{"model": "model that answers yes/no questions on an image's attributes", "dataset": "patchworks of several textures", "train_examples": 145000, "image_size": 48, "crop_scale_min": 1, "horizontal_flip": true, "questions_per_image": 4, "encoder_arch": "vit", "encoder_norm": "layernorm", "encoder_norm_position": "pre", "encoder_activation": "gelu", "encoder_mlp_ratio": 6, "encoder_head_dim": 32, "encoder_fused_qkv": false, "encoder_bias": "none", "encoder_qk_norm": false, "encoder_layer_scale_init": 0.1, "encoder_parallel_block": true, "encoder_dropout": 0.1, "encoder_inner_norm": false, "encoder_moe": "expert_choice", "encoder_num_experts": 16, "encoder_moe_every": 2, "encoder_expert_mlp_ratio": 1, "encoder_experts_per_token": 2, "encoder_shared_expert": false, "encoder_patch_size": [4, 4], "encoder_conv_stem": false, "encoder_layers": 8, "encoder_width": 160, "encoder_positions": "sincos", "fusion": "prefix", "fusion_encoder_width": 256, "fusion_encoder_layers": 10, "fusion_encoder_norm": "layernorm", "fusion_encoder_norm_position": "sandwich", "fusion_encoder_activation": "gelu", "fusion_encoder_mlp_ratio": 4, "fusion_encoder_head_dim": 64, "fusion_encoder_fused_qkv": true, "fusion_encoder_bias": "none", "fusion_encoder_qk_norm": false, "fusion_encoder_parallel_block": false, "fusion_encoder_dropout": 0.1, "fusion_encoder_inner_norm": false, "fusion_encoder_moe": "soft", "fusion_encoder_num_experts": 32, "fusion_encoder_moe_every": 2, "fusion_encoder_expert_mlp_ratio": 0.25, "fusion_encoder_slots_per_expert": 1, "fusion_encoder_shared_expert": false, "fusion_encoder_positions": "rope", "fusion_encoder_connector": "mlp", "residual_init": "none", "optimizer": "adamw", "lr": 0.002, "beta1": 0.9, "beta2": 0.98, "eps": 1e-08, "steps": 7400, "batch_size": 512, "epochs": 26.1, "lr_schedule": "linear", "final_lr_fraction": 0, "warmup_steps": 740, "weight_decay": 0.2}
Rows from block 3 of the fusion encoder of a small model that answers yes/no questions on an image's attributes, named by matrix and row number. Rows with one number within an expert belong to one neuron, the router's apart. Each number is 128 + 32 x the weight over its row's rms, rounded and kept within 0 to 255. All counts start at 0. Numbers have three digits each.
After each expert's rows are labels from the 100 texts, of 14848, where the router gives the expert most weight on average: "fires on" is the input token at the peak. Only what is clearly more common there than usual is listed. The data: patchworks of several textures.
# router: slot weights (fusion_encoder.blocks.3.mlp.router.weight, 32x256), inputs 128-255
# up: expert up (fusion_encoder.blocks.3.mlp.up, 32x64x256), inputs 128-255
# down: expert down (fusion_encoder.blocks.3.mlp.down, 32x256x64, transposed), outputs 128-255

# expert 24
router.24:083100135082152126122172145173120146147053092104128105101129134103119138153123147150121128156153137140138167099118116128122145151074124149091160105087086138198166096157074138091166083175098128132149096076112172166130103149115152113148158106151099122124120145153088140090101175098145146069154095103152163166130127153126075124166133137111121133127129125150107114100087195142148174151153
up.0:130181164098092110133150135131161145088127147115177128144058130095123117175084112133087119131116147132093152155134168138071101160070150136130140115102089157126101126133085214091160101128073136088106126114115162160071134108150122110131115120112093114148082153118127151064131148069122149111108151144187138138125103168177117141165116088074129118101115124135114028088160159196154118147164
down.0:079143098178122136171110124119121144087187109127131138098111113121134134191070175185123117084151139106131078119129162174139075187120137150130145076123095095137140087060150114095089156111161099066134124153131096137168178116202102162120117135094133141159119086138140103189132130098124132167078139088137156087118156095146126071082120137142148140140144123104085147188188129097124115071110
up.1:121110013142164123157132139139066131169100160131129112128169116112107119087167165159155134117148159172186144097136106141163159121197093104132142157143153099097185117139153102192130109145144150125152145122133173143173096156086145141101148137116104105124188095143117157181094136181169169108111078123104071167173122122126133093067099150227113144140125094139103188138098117035131153130087
down.1:149136155085160141031158109113191082213090097123124116134129149150137135161165094062133107185139119108122147119169101113131126081088171113116105100107104181143072114158100112124167128153098148165122097086114111161122110117067121096151158121155173145071124183058103104099150168165118147123171126121148156127128124139126107153126151189109110070097167155101122102055104146129160153143108
up.2:142148116138176173110123117097110172152128152102122207072147143075110162136139185184124116076059135119134113133111148164103058103159172112097107183189169118093177129143121142162117128081198126091081187187090163112160122138154100123193140166089184100192113093167094129141145121115110097126120127165122086114109078134082143103068156107157118167096154138103125138180168086104091110095107
down.2:145133144134113086154116147089114167150096140125107164093142124146160161091062091197121118119075102104124059153117112115120131154089090127082167144174076164118191122064131132174128101076183094075075157166104132129137146148162124174103159167124178142138104064131123176142045101125167161144121089173081092128150116103105172138122142127133131130150077117147099128164169115153104125108107
up.3:162124125157124163111102104109110139110128130088136201093103170120126151125124156132093168087076130107145093160114174127149104120165155107154072176206137150066153175084170148152103148076135087118082175209099154130141112112160090142164120205089189104127125117141145102131129082113106104161123122155092105111101077080130184147100186132126160177095151174081139105172151053151099133130128
down.3:106116129119109117118142113207083171120184167119145164117142081103158115196098144116141130086070206089134113154104134125090123114132048140134138137142058155092112150092125110119097148101151149122124134187051080129105165065137137175038090105161139134138098083129127160130102125143121123159097153165182090170106133119121166140177110140066090138128143144140131074110120099129129084141147
up.4:186140099132162190097088135132111135144108159073156189115118188140129142105137150137118162098074106112149126151139145133141080124153138109162091176184161172070138183122148128181100130070139138111107164173101133118159107127148101130146149181059174068143120097112140136171146095149106113164111140182125071117123097114111176128042159131165149180118171170094165162175142098077123103101078
down.4:125153098148113114166080121115060144112218162153109132153138151141156168102076120220097152116135117137110139136152128193094088202103075133090124149184100137086152165104145146101072157068133086082114120162099126095118137099181126119047096154151136097128134089156147142141115119154122159128063162160119139140138140154139134123134141105111172161150149135111142109113155077163151103095111
fires on: "green"; "orange"

# expert 18
router.18:119166099144194163156131115055135174132105146056123168129166169113123111112144125149126137159062119113054108149112178141173090119151158154141105152175141123070137126170125133152130083071133130139100163176106200162135112171102139159181085205149176078131169143136153051143154126169136100126121095130151098098069091149083181139156133089172136098133150166134129128146119058126168114111101
up.5:092120158148130170084103093117117142130108058102088159094109163112125178168115130121098155122105113092123081188097189144143126117119126094114099108123193114169135166106144087098097134123121080115096109126100157066095176105130070145129129112134215130150080142142158149098114119110127080147155158178079165143087146152101160152105194142088158149136150222084152094147167116157108149114133
down.5:121115115159126105188136106155119108126168105156049140074150182116120166170072078152138137124127153092150152111114201112096104146136096162094129118130101137130103139145115127137070155108106106082146142157151196085055097109173136112099089145118108117158118093131173094083070088090131154152137134114099142165141138065162124145132110097133156156179144194125169109147155148191096115122174
up.6:121092183152100126111119121132119113113166051192132086203071131169150131087093124095125113077179127115164099148121100124142133122103095107150114082071136129168132134073190130122098150149089134141112097077139081097083116098162135134094127097159142158097097119084160105097169138068094114193099158110165163127140151076124100162136132176104086169151151112104188068148138168140119115153128
down.6:142091179165155140151124137137064135201094078147139140130172156123120135089127099131094133130137059130182140149137090100142129081172070106195049145109145159103104125104102126163101110099118115115142139099171116137080140116087107163142126149099172127095117126131176086129086073160092131095120161163101109110086119118118134145122134119097160092131189155153180105171082165136198120111091
up.7:174089182163118125119106128133107091085162140199131081198083105165185106144116110080106106073163105151126114122124143109096154142112120108150080107069086138140091171098175120113073159144075112140114145080127081117084124077162135141096055138184122183106101112085156135083184116110109119145101141093106138121135150110188121154152133132111072139133111156121150070135125133137113122157136
down.7:161118141114121162116107177171119089129145098096074135115161145146147085112136153099123188139145091121124129144158058133175166130134121095186098145137180142134116105094156120109066101152090105137138121142132077086068083075100154121109109142083143099134169119164132114125115099140063152120100147134099138174098106098144123142107135077139143087160129157134190074157107116125168168153114
up.8:112113183150131157093091103142090129126150099118073173108078194142121182163089112130086142115114137094157092191078157131138164136114125100116101120126171160154137167094166099108076135107121106131101111136076142119089123133143057140154142133148160141146082121144183173072133087096076140113151158172084149143107136126117145157161180126073138153145113184074166070168157094185105164092190
down.8:142103155154185091112156148100132169114130092133062156118113176170068147167049085077099116121155065150115136099128077084110097092090132089114072168114131155136082141102108160116082162110096072113141128117138106121130171082134134138101095179172131128129074135122171191071126084112087207157190133101123106144103115148102064140125141088115122113136083096122148106103133161177148168103149
up.9:113103183148113148091135126130081117134162072147078121185080138148152158142098113113129106091151131122117113142106142147131128143108106096115096113105127119168105173096174103088056162118100101184143081114113109116061163090150127132114090139166146191111124108101198156068135108104097140156142157124117188117113150129116119142144136131088071154143102153090163055180153142200124153106182
down.9:156109123199158094156208142117131158148128084194103082124143160099084088170084111157088134096115085162121149141090118119162143081108132109140092133095118152096150091137151097132130073088074120188161114086141166169103183139106143087145107126094133060125154119174152060124066126138092114101130175155124118140128158097069114167136079127135136138179199121172131102129141135133220139171120
fires on: "green"; "white"; "blue"

# expert 2
router.2:098089213114097098119145156138124145120127094158129105166115113182169083083139117114128118167163151099108148120125148127151164122051094147166159068087141098155130142109151093070160111150147156152116096089159091136042148134131141126090086097193116153074092142081103129083099179079091087182102164114156191164146178130134072102167123130097123135136129135158156066108120157187177113171155
up.0:124117119170145139158099124112118120081133130085120155128078151116182130184085161165136153121110094165104104166059232142097096180133088111112108118155119116118151132079192191111099185105095097100105168138078167139095107144171101151143076140127150169143109127103137093125169116065106122128096145153125161089086111136173153105139168100145138164104148152101171105139143109138062132126103
down.0:106196093132132111138176136091119146146150152089124126087098070110150165107115097103139189143050126122117121114125154103072153107132128142053121180120129124123128133158064178165150073131109143142088139158037157146172126103149180118104137129110162052164163144138172167183123117156153103136198087146195076115157083150114150151111108141139126103118102125109089141113113172091155114169113
up.1:142132095171151184133115112079123115124158126113100180118122141121114169168100141207125125088111112129101052135087181140113078127140123085091097140161127104106124117089137172119091225100137089107146148152106132124162144141156111147167114167121142162156128127163153128147152091097099130115142107126116130073071107142097149148124150127151168128153142128089125133163158116125036143085116
down.1:129147117089097128158168142114145086170124099106109113071184106071124153099106139131107177149074112085133122172177116105144163119101191142101116166124089144107087133164058123148181118112156102123080155128080134150147084132158130119189169172128159118151136126153167131175109155167119095124158100135127133106119126179135120156131143121131139057119115113177127151134154094061134168100116
up.2:153157066168121197145109115103103158074145148098115158100079140104130141152106181167105114099102135134117105175107209145146087167139135106142104138168145112119147165066202126156090147082106099067116146152107164081124115148193089155138112150100139143156120105125144124167187103132123121147073139156113138145115111111161153096104153109153140221093138106079153141158186087127073078115137
down.2:163139110146127076153113235117090119055095155139061187128123140113083163129097156146126162085115061131135115157130089153140133159102158196112112142151111117081168131092110132120106114094162109130070142152078110120173165095150154089162165167134146089110144147159164151188066109091115181133131114076178106144151167098139178129079137153164161063124082076170132140155129149092099117149128
up.3:152158131140120171133123089078152136104148135157108133192084113147127117170108133124149088127111101137117043113105145142096113111115100115122135114121103168149115109102136153118119171123099094112192138102130100112122136079128148120132099103128121172147120147140104114135169117085073067225076131090146147083072151092122130150137140161122125104190135095110141120120133163167073133130140
down.3:049150100125151133110110120103168101162128078103118111084157108100123177101145160134160121102176098126042105144168125105159164148102153183145172153132067085161076144129147126130160172140129126101101098121083171145168128160123101141144130130097142154144102133106106154164131158143128095144138081171149179124162113192111151141121118089155106126094141133084154120145194093076091122070118
up.4:148128103146144164143099142089143131089123152090156189101088152130121131134078156161056143093099097141114143150100220163132082155147155114142082155168091122099109172077168163141094147067127117092108155157117161122122104173129120166173083185095176156160110086134112105138183099129116127136088156163085157120087119096150133141107131090168162182115145145094108130157174078141098099078112
down.4:148107127152100130164151158095141135099084137114124188097141117112125185142133139129112147160069074150151136143084119118135128130095157148092102187152142154123166119144086114088119111098150135152080130173079099128146148118147111135149165153164141108148135156166182165170043094129145201109171123072141128180139172092139156178134188088154154079138085135156162161109133134125128146170122
fires on: "green"; "red"; "black"; "blue"

# expert 29
router.29:141151136121183118170077144102163164064129155080125161163136111164116123174096103084068180122167076154109143142060159142094158175137104162073132169086102143099177136173144127145120106138084157106170168102072122145150183097193118143084073137155119140110134133116123147156183151130150152120108093113092098081043117119113111087120143093150167108103121161162103149098114100104129091115079
up.0:152160103118081143121193109120155080150156124146166092135112115039147105136142162114138131158120145120141148114210090084155098103111112144165139160159118143117038084111101214136155119168147122123079133115180111124159085142082163049140176137096143100112119156107105058145106115115129121145114133089200099176171130168156143162160101146131109118129107111133103142109108172104140130192141
down.0:070146136109096098134177143126113121085210115145118090126053070123136113175130148104135090129135193097144127123074134161096151170104091136093111095101084110144135129106159128086138104123129138091106122111109146150146134111163134149109106074149066144117105143109157170132190162102101113129172109095163145180138158142175076088138093108096074114131051105145154121099145153119140129127168
up.1:145117109110175185137106157115160167137103105093115195109107135133070163171091162215117101136148118156144130150066168179115082160158138116062129144155086150137191123136173102125121104065128127070161131178108140133147161145144120141157148141103122145191165131184104151153134104115112173099147110146066123094063137112090141103112148121148111109107170103133118136112130120126103154062133
down.1:093125114161190163138098120101188136177082073158125146104149160156098126168095095160152108142106099139115151153105182102111103071137132125101143098103133130174074122116088124090149151144134090174107080118129124064082098127087144114167142129067169101157077126134151098097089123099089181131116206114092104111084108156071066158200177156125155132162144130085165052191166139127133138113129
up.2:106125149146102091138148079128141096106178114170094094142057157097133149151123148060102126095128130179134103111178140132137153096069102103128132105087104092160089159102151166089133131150085159123119128088144143114125117079144132125097117118144132180112084101133150154093166155087115172153128155090174162174134152080149059116139132141117084192168086193140134104119111138141118109139168
down.2:137087147174125092130116189184119099135152087126093151099115134188130136067201130122118182162124086158117155106172074074187181144154083148129125120181093116107156159126183076159127112114120133150193079143090088142145142203122077102124145165121096128054127131098144099139114154123138193124092129131092139116137145162142141152102136141101202118129188111153145150147098089139164156096104
up.3:144140118124213119148076127110147156099099158030088168117146140163114166148079122130068160127088098155105095119072159138114141159105132137057128173129089143100211143157151131133124105089103148097148146145056163145140146119174119191108066175158124130133117103167121182114175111130121158108116104151056130109049104108099133085097149097145155163115126174149117144119122081116129084083106
down.3:073117108128120090165166162150140161117106135119125118108177100163095138059172116164213108157122099117149135122148134135168130186132136111128203136170131123120172065108131088181152090123173090147148139162151110187123111176090171096154188101151114082113195136101129115131069147157165178090137099112087101167171125165112150143112113178175152097181150072201057137119138108090149170092101
up.4:161146089110071119101152104119191089102171125190167079183076118073133109139134140098110114137119133142128132095214100075128135135085130143193113127115091131093063103126107200147153131167104133130114113117174109129149125147092152109142122179136090117106097196127109123134116119118147155164116130061196097205163118156168117170148107116137113128129086102127121121092102168132131118163159
down.4:100104154116107123163151132150160174106130165180161123153135095057123101165071121168164112105135173128122175139082170175123140105119104086144119106062099046135106166133124123104175121183161126078088168096135168098107140104143160135067145071144124126131122079124126142109153137071114109149086178102137109148161153107159098108152075095138116184108120136130121078108197142113100100157128
fires on: "white"; "pink"; "orange"

# expert 1
router.1:123130154131104125135161064143125132117117074138150124105073172112084188134150169143094133112173151073213150163163169074128122192107069101125129120134073129172120098089115165133123124148066088117088084101107164151084102168143098141124176109090108137164106150158176150107069118092120157111186083117162165172170109164161074187147137122123151080216083098109142097114133188161101169135168
up.5:160194077100107155184074104079155164098089139138199156107071135098099161167116102131117154126111082163086167118123194130088098167108153115103108170161108127100153129120128179151078120119118114110127145168142126153141097119140102136138105124089095138154132205137149112170133082155133150144082150130141094106129096092135156175103083163162142151094151092104108156191152114150100157116158
down.5:190075197195144176070126113170128101127123124126097174161136122127123128159091137158108158098102091149146103172157112146101107113105126108137049080135115143120104178106129152106107150091101180104144156141115077112096065115181089127078095191126133122068066102105171156077166086114097135184116158205111129112125136148122120154168175098074151164121133194156174116156079145190105168193162
up.6:147177064114146158135104113080171132137087150105189140101136122130116107129108144139110141120095114150086159123144151120093079155191137123136146195176137122076066126130122159167128121108117124112124161153147123133180090140132119122177122123108113056162141123122122054179107093195199166127133129150131059116130103177122145146096137123164156107113163081116117193131131128088133155118106
down.6:113110215093102129063131180131137139131149141169150106160114134117109150164122135092121123102121133155103147114209100178157125108059140141125123065116071148169114142148164072063134157140146154163082118096131087122125098064076111109132059154145181139103116121123086125079149155133118164165128159116073189127163170131163093170174082147057147131147101151170117091142123140130197110174167
up.7:143131058140112119144101110150122085143084125121175133126099143153150150075122133175111157127113119101171144178133126070126151159192046127172126180186150113084143125082118142225121163134092106114101118136166141123147088162157118118093175125090144110157127157129106139202076063167135140143124072141110077183152101112175165196104125156118152123171126083134142160117121110093095162169114
down.7:079119141095179105067111152125147112221128095112131108122166142149138145163126105115146100150166136130133154132138115123183166146133151112131172131105113180159087141114156112117139131133162160152172146094142149168172108156075097144132140079169157146156156153131130105103077143188157144098173068126145161144077097200108087098114136141153141086148115128080131148089119135108135107102065
up.8:179072109130134173107120099125073123126135155112137161126105157155139135086139155149150127090096121134172122147127120155141119127181094084182097145201184126035132182113196113177070133079133105143101142151166137084099109128168098131128113159148149152125131129109141115154154056175129100169091145150126092155142114085099175152077143168132136154151155120084154134163152097128103161176100
down.8:153098113125112132104128197103098116148152142062151108169065113127147154163114220083063182139145086141162070139094153120181179112102121135117118155134076166156132138077144122124129095132060066124131143138068108136145120134148149129139119102150135113048103173081133099147121102065126129144092140120118141113125133098136141140109127176148192103154122163117172106169126100176122100127136
up.9:146158173128122125095146132151161110160073123089147150160131126123121107169090124070108110132122103086141175123146083075103125075102135168159120137121101194136060091152096170115156112141117123147141109141138177121105079095089153067160114116120124104079059165129104098058099134109123134106179180112157107151121107121132087197184154085114158115128121189147142114106093146135170106197137
down.9:097138116140126140146110138118152123126152143189189087153092087123155107111142182130182088106192157112153082103140167120110156148107114129135142121161116063138124144079161138127155126192181127089161119126110164136162163162110202133068121085127079164119169118087085136191126131173165098123065104099154076135135150108160120137097099131133136114141144057157092143142110155111082135136129
fires on: "green"; "yellow"

# expert 10
router.10:101166071187170184056069126089119131101125154037131144085114104137152165167121171098088165103072143146092147119120118114199165108095118158098090136142119163069153146092104168141101118070181105173069165154093153142161099136164136143158114205180166107129097120126149073158126126138209154114122143147142074081117155131119139105101167145169170189124117106073087134181122066111117099100127
up.0:126144148120117116114148160145094096132164089152122135183094186105147170128183153096177166138189105192111136148120139167106120141108067158119134092135187117090122155153147125096148097110085136111083086110095144094153128111160141090115147067151153115082130182103154132085164131045046099161097125116227079150171085134137087167168122149108148137123122136127149085121126206092120149131123
down.0:127119086128070137148097119137165145057183121152149133127173199142139146162110099176095075125101088147080188117136142175117085126106134161135105161099122148123082150122145152127113134159133112127104114146142105144073120136186096118056135162149134088144122123144128190104092142109097111191125140110087111208141119116107137122095162109165194178134146173098210095122109183175113124128109
up.1:105144133126137131142131106094159163078165087083159122108140147100111132157120106165149094203170090078077116139074196099084104179077156109097147113076141105150178135116196087057154114175147106111079113129103180122122148125149144149155179098113175096218114109149176153112142193118154131161147141146171127100149119108105097075153169064085104122107082124120130102126202171153129134115134
down.1:141101083137077123113164086142166095092167122069137086151076156143140089127135182141093126167123095097129163132081107110119098103096120177177104143129173133136109176190132193171151170108096128106153145097194150042088121116107113124117166145144063086110147127147077198113161107154108136104179134111091057140115111121139122160154153127091158163172130184152165065133070131149129131116135
up.2:147122161156208146111143160131106128106151091109072094137134144057186153122154131140143139063126106166146121141092137143059114165126105107071151102131203028162144122095142146156134152192080140140109153072058118107110112121179145082097147058107184097141146112113149114143111139087171122162109126049141084150109086150127112120080115110147116169130129115102140143146100202086177145140083
down.2:176112114143110122131149143158192149040155132134150081098090143111142126164122117180084130096179144119143156177091137094113132094127117131154089139109117115134094125123117119127144139100073066104158109104148115056136169100167099073152101101140137115128100095083164149154124123089126127156156188114192159169119150120158147149159175163116128127143070130114124139059189132234100112113167
up.3:143201114099094189145089111111203120148075124146148092146109086149098145095117171060104171174088114145127124061118143104159168119060145160161100099101087155125119095147123153163131116129118135099140139128174124164162113136128181156145069191113083165103077183148094126137100098171175160112111137095131158125105166142113094138109132199161144109134134063149095121066085151136093123112121
down.3:120131180167134108111129168123135152136127132083121106108129100139108133171148141102173110102111137112113094106141098153151145171113098070134195112111108105135187097071133101138118094112137123168099139101102125176170161150120187181129112076188130154123167133102170176162151173142143144049144131111138156099152118171103152075099077160162045057170073079153074167149127115123105155094154
up.4:179094171128105138067144128166098113127170133184123115163112158150176101116142119044165121065116149160115101117132136102141148122136101058153094096127130162132088200079184106098058190109094130134115094113126097052087112090144128152091098144135095165109111100114171148064164094118099096187111142152146120121145119068125147166116123145086067156143139154092193085123143136208133132140142
down.4:114126157140108164118134098146149103137110048096144136183115139133073135128148076059117150184130077114150139111134127127102118094114119172152139095134129201178095113114194130129090190123127131124138120133135110140102131126102109111075123148112147131123093181155101139048104139099092142173159155113105103156127128105155179176188219166147170164193151170115180062130119143137169130109122
fires on: "yellow"; "pink"; "green"

# expert 27
router.27:126148108090163114063132157189095109161177122073124085102162187126195118099174110107174153172108118136132138139155126129156130126094115157127137174096180124121100160162098103156180087155086156186078098137086134127133099089132132095113160093141141068136157082063171137086110168166148149113123093188148093161168070159111094134158123091098127134099114199144169127105189141106151122144095
up.0:159126142148132177126108096084135143131126137146110190120144142082084174112105142125099121070098115111151083157106137160089101137181153073153089140173120151128134164075158135138033157071177098131146140145138122073119134114146120167163103182094153138169125093174133130156169050121096083163161138124078142087107118085116169130093191143122119157138149128085136096165151071161090108082161
down.0:133093134107122170139097142079115114134145157117105132130116128114111128047093159112125161143138088122156095118139061099186189091155172183103080093102090144174139163169145040138137160155155057142123129112071117114128144131174077097042155152116137106134052124161070133109058078082093129202109140102082148101161133071137136124120133151135119198119124123146077169161147106154119111153141
up.1:143091118153122171097106118092115131098128154150160142144118110160131132091122140121122117091118113104162079134148127156141102129194111087181060112163135156059156141055200171161067138112161089138150184098151094095133099124118163157173099147142165160125153098120100116183186064109142090194131151074092120093129122070127189153071125175162121147161176090108126144158097056153130126127139
down.1:120157122096145084135104128109127127174185170119086135124196144087163142117091060123150132134099171143119131103174124144116135145106128164090150141144128132150181126160074122133160128086163166157122116159094083177164167151159149093111141163181191066131125064094146148113038117151165131124137109177118107047201115146133150093195124099093119145120065121168091183170142153119185103138173
up.2:100128176130132103169182107103183128128117100169110121170105102096112136183149130149144054135172162129115123091110133123103127130083151145107128089103095092185123076143122144065141130157110141120169108062126154119094115123081138121131111101141113181114129171132111125082142169096088125096155150096125170113106156115116102111194108126077096085147065129156107069107134163162121128141184
down.2:134156121105083161144158074098179152075134189126188105173106117091113111167123137149147110119155117089107109149091145147136093187157129077154095141119079104103115135092129175121173113169117147072100149086136192101139103130112133129152067092116168194108149140146093141166201159116102070172118113122131125152200128060178111147087077074175116138093111057131123156096136148073070101142143
up.3:128155120101176101056119152166062103205141114089088110092155218129159130112141105107139172137072150142156162132127135106163114133100104152110141191121155121116105176167087107180160098117081138184102080160092184158135091092151130109118152119125145101138145105105213153060101158141103160107126112198156113161136085166116102144159135103059119145099126201136201111109183143115170148137112
down.3:163109102192133121169132091089104118199100144103076168108144131125083136125112118113158128096135150123120162157143113113103100150177120048178150151210110139093094103135135143137119155097140177129139131147162163118148129164122134133167136152083160168169168105146182111171127101137158153108160119147089093114088109179071179153094149114146087101154142086097101210154136103092109163091085
up.4:149126138178120161122129087077146135104110135146130156135083080101110151151117131156067117095110148114120097141152162165117112152170113072173072124141094143083165142120172203134092160124167089106106164129146137101118148126122121159157069199108159149119138116138117111146159078093125111145133150080099139116126127053152164148082155117164178135140138137108102129157119049154102099102161
down.4:138100158091134110117094174165140117156186109095116114195130152133196101061151119086137165161114145133132128074145127172166142100062149150095187118110138163131168150129123117127106130091143148139194156162096078184120124107090125119071175164143090103107133082110100167076130148140137155096121109152112179110147144131124157058131121135105063092080125116143132130141143110171191167138162
fires on: "spiral"; "rings"

# expert 14
router.14:159165100147176100144155085147101138170082141078153202138114233119133149115138184148127125137065165121123136121120149102183101123144107151137117157181142128098127126130110143166120101070111119093097154164133202079111118147165083147154144163104164129131108100144104118116121101159098180105066124216126112131131082158094150155135147112122115121132139122139178134168113087128126099128147
up.0:142140112153189101119134114246096189140129126088098164093099211152135178105167190130180072076106129160131195110107145151126127154134137124052170140151117109119110157129146108150116058093130137135133096141114158111140108099170082155067101132103111115132128078108141117096115126127121220130152113218110113168124090110099133082128189140118136159130147098135195139172129122130129107073129
down.0:128150145130099135110136120114128105158106252141149142207135133088103123138163114119167109105130163108169104097138088109113137166168108092154130173159116130102117151142099170107140116122142160155130110147122112150097116134092163161105188142163096115133166070108133184116120091125107116107133088110151114096182122205182156182145101152099064109130069089173116132084093133149112115146132
up.1:175176084146159081153168095168133112161097172120150176154138189092113127110159157148143140148088174127144149088156101095138082103172112157136103174179144173075116106169090165172159119068113158087122166178126172093145125112146110118123150170074097107151122088148095154133132094163115160098112089189151085158147078161121178149149137105128089117103116119164161149108100081125155093138154
down.1:110126140135091121075115128115151116170122243157141123210123109102093136112140113097164099127107174127175102108129090138099124155182092072147135156169125108105130129125106148127136128121142196168127121152131107133128115129078162182112185150170106129131165099108120181121128110133104112095147095098164131100183131175177152156146108151103063117149069097167104123085085122141104152147137
up.2:113082160125100149120125183098153099124181073172072100106151104145191123131121098121177163136173134151086150133141154164107138113087107134128171051050143090177127092142138088065101160192177105129121099085123096132105146130095105089139138102171160152070157141102148091089138192133177108107149185120119178118142167175111102121093132132115154123081146106138090131141185157155075174122115
down.2:148169079182135085180133100099080174090087131115155199101178087123183191134077106169098141098105105120083152178110149159130092139146163162098074164083101157101134120109093157190147161087146047103124165104095170112148152166171118105171109141118142153152113092121131142211106109187149109131119150179119106108106135104162182099081163125154112186096129166135174114152168074108119109100134
up.3:100092187133125140132116163059116156095165088140158089133110066153175123143101110163152136058167105162106146143139161186132170144099123116168167123077095078174139132077144064090123128157153139133160125117130062190082171169141120116121115093155152153105155142125143101094074141103155127161135171092118161083085179133081098096132100145111155123127169097118120094177143139139155136089102
down.3:108157103164101099158139136129074154081166121077127132133145143138173119121125106145087130150098144165133187177166217116105109129122133116143104088119069147109134140099177140160143142131114071082138179082134148131141152084162094105106086165131196120142090134093105088081131092160181129126098155151076121116090104040159107091080129093149172138100137136082120146219141062124154133109105
up.4:089103151115082188089105173067162156105163065159082107128064120160147111127116109106145129112163139198126139153099145163097121121110131102106147104109131093144122208103164082103113145151189105151168069134137095128146153153100166073148126111192109113129104141115143100112103159057123105183143147104146118152124154149138094096083106143133122159093143128076070118136178149126098162147090
down.4:109143118187114146145129110089114106091115123123125146095117134111160162089108150174048148145121087116094131163096195132154166113127099177115093136091100147150170133138171165235122163120143118104108125128109165156140162178165072168149120133117152105158087085135114100107155157146147122113078154144082082086061076132136121155137164117131183149087138179123181117160163094137117095116095
fires on: "brown"; "purple"; "black"